Weights of a small masked spectrogram model: encoder arch vit, batches of 256.
Rows from block 2 of the decoder of a small masked spectrogram model, named by matrix and row number. Rows with one number belong to one neuron. Each number is 500 + 40 x the weight over its row's rms, rounded and kept within 0 to 999. All counts start at 0. Numbers have three digits each.
Before each neuron's rows are labels from the 100 clips, of 14848, where the neuron reaches its largest size: "top examples" is what is common among them. Only what is clearly more common there than usual is listed. The data: struck, bounced, scraped and rolled objects made by modal synthesis. In brackets: how many of the 100.
# gate: MLP gate (decoder.2.mlp.gate.weight, 384x128), inputs 64-127
# fc1: MLP up (decoder.2.mlp.fc1.weight, 384x128), inputs 64-127
# fc2: MLP down (decoder.2.mlp.fc2.weight, 128x384, transposed), outputs 64-127

top examples: bouncing (87); hard striker (82)
gate.293:483514534475491474516577461552489505524450518468510545484482468548510472483499392551508512493482543469520482478483514465469568492480517461569559511472488586461508532562476488474561495517522488
fc1.293:476511482569510526489503525526466506523502458556480526513558480498563501554490523448474482463424494474441596527509471509532506561465512502468523433467465421483481437483538507547462500491454498
fc2.293:516508472432488469491456498500520503501441530477535500461468522492440492481535473540519486543535496481557432448532539471472512453493491479519516533536531573483526530526499497451502557522532508

top examples: hard striker (86); large (68); shape: square plate (35)
gate.96:518485524520465492534474474473512497504516452488472476470529509528549533504485497425473485559496512506504452584494474479523435480567450488443491423482499445480476469487475503513476466464481490
fc1.96:450535404459473527506511508486534490445513486457535496472480556556498507438526429497514531475555494455519466507468534478518505517523532569535479539546514529529526548459504451517527574538489503
fc2.96:556462533517547485528468522485468554548494513495503469526526439445525498533469579431513468545417464499529481528559421538511457537503488443429503453467569417501443461512487499477436458479516499

top examples: large (60); bouncing (53); membrane (34)
gate.358:471501515415507449506495475501548478500553511501523526542565453481482539468509541526429490577572563494462495536558530506481500426517574423466542494480481520435558485480522484498527518540525503
fc1.358:530536483524468588501440543526477545449548454481443539567468437455487493579437463519558503500500503500522552500479547442482464485568540479483540408497484454560492497502484495531482515505515514
fc2.358:456417478520454549425514471512516561531464530527444469460524491489491534493507490498569464474439492557523476481444481456409459475527516501503500474463510482417509470495514480486434459519482502

top examples: striker: soft (88); muffled (low-pass) (55); pink noise (34)
gate.288:524557516516514462449473459543481499434473503496618527484475544504487466494530567464457476461462550564516608441579505491474469455462488426425472505491452545595476501519460425554495470472472471
fc1.288:477443546551493474485480451546481522534463487540529530469542529434515453526575505481481469471532521509559498471618515502490476466494450475403525467494466463471470454539471461536556455479458476
fc2.288:495519475501440485472479527492480451459492512525555478404492525573491552481449451458511476548528562535455453465509459536536397519484534497509585564558485442512508524398478552471573509510485493

top examples: scraping (45)
gate.100:495461462463447538561569463624552451526499543450519511528468470484439529515568495462493475512501523484473427560493496508511554456487501507562501502444542469477565477470472447485460503487386507
fc1.100:523565553507494491451476572489457526555523483527481456403571467527497542493488469503535552531521548515517503484529460534479474542523460551536493506535498546607436459497516495441524475574568502
fc2.100:490467503532468520455527461553515462505525472505498481560514524460488567429458517552487529552502504531491476506491503511504505489523506457511542551400482469427593457467511476465522490540418503

top examples: hard striker (85); steel-like damping (59)
gate.161:461315521482553440596484484568516523530515439466489479540543515459493496532512467528437458469458497484598463556498465498513536539488526519505521452400595463456540472516487510472501546525516531
fc1.161:494425475477504562469500533463573539447506568511576490501519519468568480477533455513461456560498529575496479445492516441474472495477523491481529457500457490548491511459496519463556438497469503
fc2.161:503456437520546554524509517562503479606489551550528513503478495538528533513537527507462536484532464423490437511532522485463520465493491541471485539551525451546479478530564489562477554516479425

top examples: mains hum (82)
gate.153:442513459466506483527498557409580440486519438510533511538494601483496490551546563481471493500503485562489596470535483474504559469542474471419457502460487448478496527573489472496566477532531531
fc1.153:507502386563479476564582470492499464491467550510509497507451497513457493545505449542454424566480470552500532470518455490484503507537487567508595551427521488464486457493461550500486503479521440
fc2.153:512455483498450534479517472451504461458535553496497493516472496470467565476519482465541528518463453495506446551595503578479481490501472528528503468490535492477510465453499495453508545515498462

top examples: steel-like damping (78); text has "noise" (52); rolling (49)
gate.78:516470460487479555485436477557492590511462508503472540507521494502495476501477549512485597541383492523475512578447535489388477430474540501396495515516495596460530473480549547564532495491515489
fc1.78:461443458471479530462475420465509540521526512502482535440520463528466514528497510580548522468501492543428509535498532586509522473551433550483441536514474417483513520515506442545487380510530578
fc2.78:558530541553482501484592589513542505466478460487488482487551517477548468521513526537446485470485492467588498440549480500518519547445546440546500479511513485510446488466478497429492593490514421

top examples: steel-like damping (40); membrane (39)
gate.363:524494549549539509504524530515500514495512541494500438444523534450501522488545458495513483570500421520450514568491503486584492476464488474552488499469477529529583473440436493476511492463560521
fc1.363:453515472553446440532446484496509468485546424542526479521535497497523464462538466511492471416442515425459524433491561464479496473538455550540498529551448528540499488533594547476603502507509469
fc2.363:543476448424403442493478520487584478513549435532510508576468482543497457461486542471521541434496568459585502394468483561415501532548506447481529482514543514503498546536568517489501501497450492

top examples: striker: soft (84); large (66); bouncing (59)
gate.291:475497513510545518494497516437495490538459503537449379544559479450481491559540498426540582554538571564491481503506445544489512401487509514531549500469512452568483490495441468466547499521458499
fc1.291:494487477515539495500611567559495493477535492573507522435502483547490520484498496552506519526572398500500437538517484513489438531591514527456503546497524424409502454502509523516454479500513478
fc2.291:488433465555510473496500489493507569498467488427494496464533536476461525383545499494484484454419506539530490484515476498462528526450487427460491455491462489549495483568489521607468546502496512

top examples: hard striker (93); bouncing (67); size: small (65)
gate.316:487567485555446567549481533499572514528557503433449495533473502486537529563486499468506509476502491570524516474485514475471445485520473525550523488402498461493549521533497552512456476499550509
fc1.316:506505471506532530512439566476477497429467582453483493534547513549528480554549528473503450545517457469486491478498463497463460555519521583535473473430489534532540469456528492529450456477446517
fc2.316:493540505432514508465539478445572536415470543534447496482560561523564508441529465493501418534419454532435479536496534435423508510490570594510487551457552505511462559517517493482521492561490527

top examples: scraping (59); rolling (41)
gate.200:512492477575521501482513508520509479481486543455376463521443468476543448491495573538481466554515515519486488476500513494520496551526600454453512513517571589444588457556490482502481508471499528
fc1.200:423479510486452449587450490396514524449559522511506539469524549539539513512496430557470467470484494581456486533553517496469418509480413444526563515503456501514426494495559523470556491520487504
fc2.200:491477499535466564433540550478524467416520512463469509543428455438528506488521507543563550469527554460559455489470523492508527532477471494492443450461511561510558550481441509468448529491500529

top examples: rubber-like damping (43); rumble (30)
gate.376:534561526512472497481513569419529553504488538450427498501547482441450456574552482460498500534545502508481475436531517526467433453487509467524545541518486492466531524530555521525500512516425523
fc1.376:524546460470548504513524474486447512555481465505428483486374474443513483445518505567492517497474513541484532559406500483601500495499449421515520526544557520443522534495438531507540494465513536
fc2.376:504430468554500498539552520502514472582533456432536484539523502492520407454414509514454509520455520479569511506497493490492442518509484515491435505552469462492532473532495460418463504516576482

top examples: rubber-like damping (86); bouncing (61); shape: string (35)
gate.67:463426527580540547487487419479568463481494492494465480471569524464522552555447511473483483457489566502413519459515564561464508444426550467479496476534490467505471502492528497501547543516595504
fc1.67:483457461483442494473499506509530470425540510453499513485495561395556606467519393439508552561458452555431501548452495433585569510498481458516528506535485508498460527489531537444574519577516492
fc2.67:486578497425406464519450581550504567518494543558538495528489438463454415435542451474536491530511474524542474483445407491437495550565426482508520439507527496506518476492475453497519461488443523

top examples: striker: soft (97); action: repeated hits (49); pink noise (34)
gate.353:482507493456469498581552500546502458494536557460459520476494475486518567543507460519521507529468567501510467476541437620489451485487482547442439599518502424539448420520455466466488597521502481
fc1.353:469548522486472469505564527528516462503497488490557457479484466466464562484553481450470487504502526507499441505505476472543547472448523523430532517410515491540455519470451434522439447561451431
fc2.353:447496472482506518485501517464528553468498511590488587486435558512517521452479469544467552466555505483464517578512482533528499497558542552557497461549448564430454532400474538478442555525407464

top examples: rubber-like damping (51); bouncing (50); action: one hit (47)
gate.187:454494547486465506473481510423509519411522456492521531524524490469498511566423521509537446487585541538551475543470561455513476494497519528387543497523398532556547538500439443506462512544459488
fc1.187:504482518521457447470598444476501570418451436511566527406549501489460457571496537538479430518487441479510493474519537510468516519481551469483506471463442501494520480424451433585505534506538474
fc2.187:477486470555545479488475514460462549509481463562436525464431510552506551480598483529468532527460454473460500480538485559478501482531473479565508432480508442443460511557520482496472461584512521

top examples: steel-like damping (70); repeated hits (60)
gate.265:534498461449477472590447493550535479472457481513407537423507513530495540549484485486477503536495444475531472518454392556603536504521555536468522493462463489474476437567474471515469525542494554
fc1.265:587437476484483468543465509493480483522481505553504464427522533643499542489459494552508418471491464444456525517427423529568538495546507520506513507543523499508470463519474496583519540493536505
fc2.265:487534504538483544410486492499552479487502504483490546496526496442493442526570517553516512447512535470512525431517572479466460509493466513517413455510491519523484501546560468468515548556544405

top examples: repeated hits (61); rubber-like damping (43)
gate.235:478549434499495547493453546464460524515441578468499475467484461484414516549540473479507427492508491486524546458507518559458526443477595467567496413453486529524488447495483570456490527523540514
fc1.235:522502486571515515450442520451461504512474474479483448541503502530476463531474479572510470529620461498552465507469453528415503512489587526473522497490449505489465514556456536523560419469524478
fc2.235:536616508536469542502519461579423535495509470490490506534463523531516439527471537568491443560529424436463488516490477565562465487481491584499511530495555518466434545547474558570561450499571501

top examples: steel-like damping (67); membrane (57)
gate.85:455513502480418499523513534493518460508470482521505509497460587490463483477441523542457552498477530492485506521553565453379523559468479470512557488510516453521538386552538453450490532517564512
fc1.85:520450536457520504536466457418588365538493517465555493509492497457525544476505557445526538460460531440481439536500402500529494446505486493509477477526492513512561565517554417499461548516480496
fc2.85:503479455538569511553540543509542499450577526491434483558519492548431490513472563509504464546530468460461508440442460548470568532556466478526511468496535509491512573495482477534491501509432499

top examples: mains hum (100)
gate.80:531508478421549506543515445490511571507485500471548496520474561428523484499478551492573519481513533511489519470582547465464471519437457511449445476496496465463491429410480489438478558520552535
fc1.80:465512450576476511534495525515525500508490518462481545497502463496510473581484406499450525516513487401490520536534487550444487537556485514497600517481490544483522438548553397470557549488422428
fc2.80:458496456572437511552580547478574544474482521509535446527524531421488478514538477548451515456467391518475460478490532444461527462461480574499492568444470562532552506515430551441492540488468481

top examples: rumble (67); one hit (64); thin (high-pass) (29)
gate.346:494485506480514527502491536505579510467507532414518516522463529480567513515499401513498502456437558544449452482491552480435492439434510531530507494494535503470509443514490496446441564546514538
fc1.346:540479531474536431491508513466479509503489648421451475551443555509510494529489512530530550521396501490495499490556433492547466503528501471475453507500500495453472567504528530545453496554528499
fc2.346:527499600564583467432474561498457564542501553498528456527505524549474459486513458539545498400472483505481487445505485421623450487537518445510538482455485472494487494431474482483519496484557561

top examples: mains hum (68)
gate.367:540537491556552470506485522450544540501503526488470507508459541525514446507484562573475518535488438468495596488499556440568489542553480473441552500493488486498421505515531544475500528469532526
fc1.367:471542505449525465576497557538474489506515517514478509461578536474461521455473499481536541461522434399508489597476505545503475495496455449569543542483616431516443470436498460555524515461530498
fc2.367:514487492466467568510515425443486551548430535543487409496494441424496484579478429450532499536438507534496483504483512455463510466506528498454534484490471474534508538571492431467523555571500537

top examples: mains hum (86); scraping (42)
gate.4:492420534530491455481443505491523537511507479500495465535555472470526491459450509560496470376561496481592549486582547507542463511528481417568523437452503450447488541481517495484431569530558558
fc1.4:466494538502562404484453493498420515484526484394445471565500514578464490444411548471498541497496554484538524532599536540449483465540568507438479467530523473470545516504438500498522487483507521
fc2.4:487486532535595502475430478476493561518518461542498494509462476393469565404514468499466418498511412457435528479542477490548512417512437538575541493498516507503473498478490593471482485567502514

top examples: rumble (97); striker: soft (86); large (76)
gate.173:544468477497541436557453506496540498527509462462597502508552492477569524473413533480466507537459497563482557479504495496486567506452520464501475447469516575517478469510468453458507497524510594
fc1.173:489448523503511487456445546624493545477498494430526486474583510455464526485460433435463546441539476501498522493515442476489553574487462522491441499492479533481533418424520455469492516577493459
fc2.173:498537497435536501535505533508466443490533476565494493510496491463503542538480448363510499529530526557519449468532478596470507446480557545486502509569502506537520526535463485447500481495488535

top examples: steel-like damping (94); repeated hits (52)
gate.26:600404503472450461475455475521530538558499582534566558489496506534411480504475458439488489622476507506482603517500487488472542434560467531537531528477436534443500525501569553562528522565436471
fc1.26:572428441399524519478491454537521494464427502472561582529519492489490432511523509458530555499532544495531499501537536538482507460476492522530485525514477430408518460604516521519524435453573478
fc2.26:502497487496438424454494545555526439448503499425505458541458520503453587489551507480547473533474441542484465493516423464545504536477526540483523490547490529530457585523506506517516489494417533

top examples: medium (98); steel-like damping (60); shape: membrane (45)
gate.203:619479450471463554469500493459530535524519535474549520544517529543596528496484531457497590474449552582515483522486531469492464539515407490502419500504531556454466472506506470521484486507418515
fc1.203:569605555501511532456494488488561496492487443452453472465481608549440553487484429497511479509511542452470509549517486486431476511487492502527492493434527502487535465476534571513479533463484484
fc2.203:588489470500488552500524519491500557543526481529564523555568508537545464447484483455508549544370499566538536530511558501510467553490406502544473502494486522444516441517532551512549478517430397

top examples: rubber-like damping (55); repeated hits (49)
gate.206:415576522501487458630475513568544471499480496502521503516509414489588506468453553477486462481540490537524406486526514443487519462436441471468466506497448464519454473538493428546524543477541553
fc1.206:455522507486545444537476484506528477441548508511521550547548463441522458524486568551462426528515541449496524521503457565532496564489582465514535498482557487558528386499525493463470500557464492
fc2.206:536497451486442550366509503417521562487456483540506515468508533464498523499509501581581566460472558493498559509493493454563502468522548526522511503553539516457560544452550540447534491489486475

top examples: large (72); clamped rod (58)
gate.381:502466519495447521589496494476529495456485487572531593489488535463488511490569511569449492586545456517585482516532503465467538485520564540495455499534511455495521499509474436451470539547484537
fc1.381:493531471451482474491543482449445449512492538559575509487443505443472453443572429546491495546546477503570489580557518479484486488478590475472576518526438466455396528445520516559462452480565474
fc2.381:451474546492570487525427451540468527512509513488528469558501431513536444476492511541532511566471465510536536515437535551555494518473459431504541447504511540456534508518488531506439459465511474

top examples: hard striker (92); bouncing (83)
gate.240:436479520479452483583488491555538541461506527441554470518479488475542377538536538492585532498538468459524561547529618540484504558469446451518487562448432503441455495490572478514471484515543480
fc1.240:546574521470574526428503547451496510518542438555495530429491506476460524496445505559500498510501487510530463449474513549489548510482505484457500502569539495479543534461514439539430503452489527
fc2.240:514456527512531467513514512490497487522523655495511440490533442499482516464532560468473514490470453491509434453474546484520541470483494475502488502441498473472499497536515494510448438406518496

top examples: rumble (47); muffled (low-pass) (44); bouncing (40)
gate.268:482511479485530553473510628481551505499469528465506600544510459477518486527486474521540496498534495525475471528436584574456440460439448588523513540485509518507542479503507535438438585468490474
fc1.268:475406529541529535497470499460554500491483543528500537540482453557525561499463531506487463432562429464481493490442508576482500511478519560502523540462446593483538525547530482456505535485394527
fc2.268:497462563478527452512410507546487490522526512520528513524459478513481459449553454429499431514502583517554525425543441457557520492508534411482510498485485469460492512430451474537524467496537531

top examples: mains hum (87); steel-like damping (36)
gate.25:539456489522513527389458473516480504602511487553446550447482551535511535441435509534516526482574544587540499453477487546501527509533500458463522536471501489510533482468420484487440414501479530
fc1.25:558511490528468568540508442476499497476489526493578586460466443484500483546495553506488525490460541486530531582500435417535512483504466511515523516430545530519454478451552443530430502486558547
fc2.25:528541470405472483534544487537436519475443489506498527474518483485511464561535509500469428455429502466446543572499479468567461468483458490541466552467469521517505547517576475523454550462601457

top examples: clipping (72); text has "clipped" (72); rubber-like damping (62); action: bouncing (50)
gate.280:491425430431576552561537488538522477466483481534426526410508477477512549461571543489491518472512497501498591511413443525498573530483524512524483438467537541491493503535510460446520464488544477
fc1.280:507511535482446438456494465513494488500484459467516554484451493436453532550429467510530497475531540462476468540531504529553511520467493461463539461476487546457439468531463524419504553515462505
fc2.280:540466470503483487494431482523457464597519596489511470456512535541530562495441484506496522523455473446437464497567494475520543521547549461487482523466551513468434523518503471503523486480519483

top examples: steel-like damping (96)
gate.327:597506482553508482570498479488429513501540463475469492445466522453507461520547455532514496471532475485566516643560546524532593456477453510535405457479484489490542508552493563427453517555477453
fc1.327:536499550481571435545471520458456450447404504360467450478487484542487480448452552556462476538455519507489465506518577563495502534501465534505408566563505513518509516525545542536574487537490494
fc2.327:437629579454514473465472483515501482537490492425526539487458480462579522498422510482464444497536477486445542539589499474491527503472455546535530480517500507514436505468514468537572464512480535

top examples: small (76); repeated hits (41)
gate.219:495451528469551500480454608509459455481579504418428467525496505518542562462454472437494477487566553520434480494493488466520507494520468536518564507519470512499511519493532512488564490510477533
fc1.219:472505578481512518483471568463483528462516482591492565513478580516473525521487562470531497503540466465482463519492548430465528540430517508486461515559514508527479524501541429534473431480430479
fc2.219:424471530503533508461528498476527503522530566527500473472554539476448529488476525453584535473498487587493507459487548454448465567497487609459449492491496537435572515516542504493555487439482498

top examples: rubber-like damping (75); bouncing (59)
gate.222:477495529535535494526461512514573434470470493495536467525509476448516535516524521465431461531484533505462489480443483530420577518489554539465548589594451540488502544493539418468508499543437434
fc1.222:520483478481547498528463499485484507470483510445476459466476439611453452484432407543476439483526475497501462559420484508507427486499530445475533483500578527509597429539473496550483489452501511
fc2.222:569506466481518448513525411472503506508540481479517564478512471393523480558543487479539485508526554496458543468527521550458503505513466561422481474526477391501492549473457452444481544545485456

top examples: bouncing (84); rubber-like damping (65)
gate.127:506554523575494481427506487448461437489494502501467515503469507416558476522463476492562508539563501510505556446422543479507530500495456536615486530493440545471441479443520530463410498516462480
fc1.127:530466551433540566488533491499472469475541516487537487547529508538459466511466457473431471520508564516560467507468561478491483554539510431467503543511556433440530390448467498484512400507534555
fc2.127:449423543540472497403433495486524485503518522506527550477548554461535470466482559483547486490570540451441541521482515454524498482520568500522451483515481567507462435407455544456398568535500499

top examples: medium (85); clipping (36); thin (high-pass) (36); text has "clipped" (36)
gate.142:435492531488504486515527524552469525495550529476448540503498410477465522476515517510482535538551484498478470456498538454483484498563499550494520522417459483508486543550510558494552473541504479
fc1.142:559589485486522501435524490481516526482488544540533480478420559516505462486437489463432498535475525542435500491527447515460574501547528527485543496505468506433548478492433508494526445561428522
fc2.142:445418534480441523531538576477545577501489546499484476532489416403503466500543519505519495492516468439488468438542515536527454520534433465475466566463535512580507531507477466497549501500495470

top examples: scraping (80); rubber-like damping (76)
gate.373:511467490474562538530559454562511544410503571419483420586460536501474471489547524482523465520557496455505509522545519445507519468530561468471545495464510468438604469561478491463400510459437543
fc1.373:492478562480502501489428480531495499478515437551516553478500525431515484483454555520553554437429476534491538527495419497555495499484569556532533458491473586509505538519553516479493476560457494
fc2.373:479501450448536498505495494489438536518487534403508571533406433538463512496498472494550497603475491564399481500487525505475495511499465459449493503502496515530547479474510544510511496552502486

top examples: small (60); rubber-like damping (38)
gate.234:599516521495492440491501485475483460505468526434514552514475548528575570504502551483517503501531467531526514456564508461461523499465528432516564491518491525471434575523520461540497477529510540
fc1.234:483463526509522416493474449587446436538512486461575532470512508441508497426540512508455528492494515377516561449446480492516524525478547479534529508460505510442483554595499497466516504490538506
fc2.234:449514484510434497491505532504549499538545520527455524503502514472505489456535497523514447447475527468494480430459486499484489509479435582445530518539530485574563588473533557491487546537469503

top examples: repeated hits (77); thin (high-pass) (47)
gate.237:468569500513491465523483511548484505503515491537502518531506563545549471550596439511522509469526513469489511545532510522549580567549472570519476553431507487518420522526535491508466452520478439
fc1.237:526519470466487525484517520457455485479503496503453441396546519524527479412477478521475504466528490440447501605491483548592527524465500467472520547566451524534447482457498571534547482516475475
fc2.237:495573527535515525469524477570492523476505553443512478530524495430510478583566559520474535456490532506532560513517491472422481512534470479551523455411494504447520469560466412463464471530538495

top examples: hard striker (78); rolling (56); shape: string (30)
gate.154:575521545536451520566467520461546489492447459528507453527556517512476464505567551439474495482437572493512521439507525508456583547480496476541491431492518539580440500571499468565514520505532522
fc1.154:542476434560489569489479505489493564481478488524455549493535462472481459553492488438501549570485490495502467526480549505506594544544534483446465429507518482538575495526466454505477556536425483
fc2.154:508568402429511500467511507553484537492488442555493558443528499556510452564495541464550488497506525481536493516512517509546538526490511547487431538558596465469462531432497527502448500524484525

top examples: mains hum (85); thin (high-pass) (43); shape: clamped rod (39)
gate.359:500485538474494504459502464507471511584513493427538533495514517537485465513490523458581527481495526540522438499525562506461571448539473478426479429420460464499532487463497500574437462519559526
fc1.359:505439457503543497502465487595473467547488438423472513404486442545534487527447505505505536468465509531469498518415443432548550483526508518543459475510613497469570491532474545483476539490499456
fc2.359:492488501559470481473495493440536537451515500568452510466555501459472527475500473547460520495426471509458588449487459483467492523538557469568467471511495532483445499511529526487535495507560492

top examples: hard striker (79); bouncing (54)
gate.370:555503598457526505458462486477580496549530466474544530523526492456567533451474487436500468517463521493585469466538502528450479506468493387519423526490469519480508432585507537534459502587492486
fc1.370:407436520498500551480471512490529440481521496470470487584497478498503518409560477513574473471496475487503478497447481449471567610462593536551564510484475533503551505441546477481516515472470440
fc2.370:475551428465405485482420500563476497441496478471502464466534532509466475545552499564573501475594438481432566482418489497570506486495477541516517518479573466549527538487503470509549530497588471

top examples: large (85); white noise (62); action: bouncing (48)
gate.223:527463467497521505518508521526523428486453513512538559470538469414422563528508477475506546513447525549478542512477484490471522533479436483420599485484518497538525531546507511464449540509562525
fc1.223:454529488476424540476534520503449505512500552491509491534545497492521482468435514451580426512461511458647544508482477511474513475474452556452524590492434452488506579501548520549502491440510536
fc2.223:513457523535515536481512532461480585458472519532515548469471457455430515485516525549543547460459430520542479447513449484562492468532518572491553433435498579547552539545494465493502471509525492

top examples: rubber-like damping (68); repeated hits (54)
gate.97:490497519552488500487468456541539478475561456560495439530453514513493392482524486491560513512455450496429504469508518496554506416514473509477512497516454520459510563474502504432566536522505519
fc1.97:504485503587438395509510487532464471558533542461511473420514596473506515493559477421490505426490525484433467513500500457559542595533479550428553525528573516465469510560552481503543492544494482
fc2.97:562535511464504503517485505440468562547449532430500494473489511489471599473509468475418518428503484550547526512477499563503531580547558569491518516503536459517513430522555447557468463433510511

top examples: striker: soft (95); bouncing (73); membrane (34)
gate.209:499465546449540508441484518529505560582520461448459537470527506545490555555476495439482538523542603506488504511553490545479508443532533594459586508525483530493596463569434438496581465515492504
fc1.209:484516548538577461547465499539515547506470496567466447516562511408470506475478555471513476453484446560544531498595583539463477507423476550443478521547525540412525549483484497505463484507459508
fc2.209:470458554497443493538572430492503538511494525563465525485526450603477465450448521508534542506485462594433490458418437495493490498565525490515498480462480530430501495526456409524536515506492470

top examples: large (61); clamped rod (43)
gate.175:483460476460524513523506442553486489534477515488536537492418562484555488514515466441485541510473503569507538484508540499486529440501439439523447494452507494517568488545483507555609473484556423
fc1.175:492477539514477516495570468423482433545488490507482479511510552544589483490532474599477521443520473488509546506478499554525469482521561503534476454483501542492530499542551470474524501546508440
fc2.175:519528478500471517559524510444448500463502550488510459468503537494478505416573484555502500541514501492511446501465471471524402521576535522517474428568556485455549415481507515375462517526502474

top examples: scraping (90); rubber-like damping (56)
gate.270:542471545490492568514502517537488552431544531500538469493534462487508517526572488459459402503513495438523537442511506471448544554492525392505474503529444493554529485555513517511508505435507475
fc1.270:465521538480466525535471517532529600501527569477497451496477559489487460503574387442491437528498473511521537508573470481439508444496470457550472492535499507472532517531509484529581466524498550
fc2.270:537549418408487541559509540576498495510440509543457409540538521564483483555593450511415491571497444515488465464479450494569460504479519501511511520530497560500497521499491520521531545529494527

top examples: scraping (60); string (47)
gate.250:615524514515491492443535509530521452480500583544462473506484485482484491510551484434472558473553507472520535453480491472553605448557549488457447443503455454443546506491474533484496564454494557
fc1.250:545493465509522458477494436549522538468458557500528440526503524502489460488509426481535475485516463493475485466515508489450471488460441430525473524498602464525483521547498588532523469554544503
fc2.250:553483619480471529488507616496526431471574547470497514453443519529466501528466446473467511470523535504520524464512488496613581481500509488509483461581508482543453513483461516498465489468451519

top examples: hard striker (89)
gate.290:502495536489512518507499565473560551517536489494468547537432538485573487436574462478426481568535594504464493542498505409526537474443492485485540453477480479532471547516521562496515515509522507
fc1.290:489566458514453515537482540459503551468499522488539528525538412479521522512427488566434526520495521468532465527506524540462457445482386496567533468540475567508460491516481482466507548494505451
fc2.290:416457422488534500517530472576528557507462515528479443478484525522537572485540512519473548524451433441523398492459427453502465529482467506467538532504520564525516483511518535529491491502418476

top examples: steel-like damping (47); clamped rod (41)
gate.159:522540428429455493606426432492454449525533522513549578493469479543480530550424477461507471505583517500499525502443490510505474512522448460499448545493442556529525443527507440537417506483501440
fc1.159:509444451521431506478536514509486454574504509474477546494499548567489513511443479550459531489533455456495469568503524504491441502560441525533418533451558496505416450508516521467473544562482448
fc2.159:512500514539534519538558579529563514461458469472439468542523518521525525423427487522481465549435537439502482486503481527470523481451489504532573514490479446473486556449502604479602427465486493

top examples: small (65); pink noise (49)
gate.356:456469457531461501490559543487537498509451497509493570480447486492496521534449483488416499477572519560492576496544567503517466526476538538502478492454500528470551453542573526483472558523474504
fc1.356:492480516555495503534488505482537586514516472529559470508510524517490428590476493494434530485512459570479498491530467533501427548486495539493490461465530502479528464547550542492455509500530518
fc2.356:471496533455452506467564459546501394478463526484483480504497459512531555450649424579534494506501520463540499554478508461421564448489489509532555559512527561498472563490428475488533487528469493

top examples: rubber-like damping (70); muffled (low-pass) (52); text has "noise" (46)
gate.71:461536505488456466484487517530500443504490441478503488530486531443479429478467539521520472436569541609539462469606536472502432481453614486538515522467505468474518470469494535526537564500425458
fc1.71:556558455470465501436488533557525498453549547502536486540464474448432468566541503509523472454519516495550425468561538467491511511501396449505440450505542435559469485454473562492514545450446505
fc2.71:530444523537521475542530445490435533510476513458526515478542528534393571482477483504477518524455506497473548451444432496513565530581484496480515492432559441467518544469579504474505458513639564

top examples: striker: soft (97); muffled (low-pass) (72); large (60)
gate.11:421499564549534480488493470452512564481506568531568528490456469520514456556465550573512527481547488494483459453548558466487543479522434553474487505524478538529539476471511411525467514514469532
fc1.11:543470520443516475528465538433587490444486469495567443517507584568452538502566428483471491547521519504504462463614538421447483568446530455561510479523530437490397503544570515503529476567517498
fc2.11:412434504524532501471465549503490567494540445542531536506464545425521478561506500500452478450537499478529483531574525452477516545478482523496535480499482496491517484533492518530475501469461574

top examples: mains hum (74); clamped rod (37)
gate.258:470540519511543495452495505470472557507485529491485425557489493448430461518479438594561516522469567566513417477560464505520519434501503541482441566535557494505547492505437497545517497469500558
fc1.258:512551525537453525483494508541503481576511527536513493549540427599539448465470500561535473539532496525506484444429429531587477519538524572487510469450492490549468504510546459605446494509450468
fc2.258:461548398521478548566411550561542494517493491509554467529550518528458474485553439491503460517545457583575530448363472494556437501535521448509478472433516554447497486530528456496514513553427398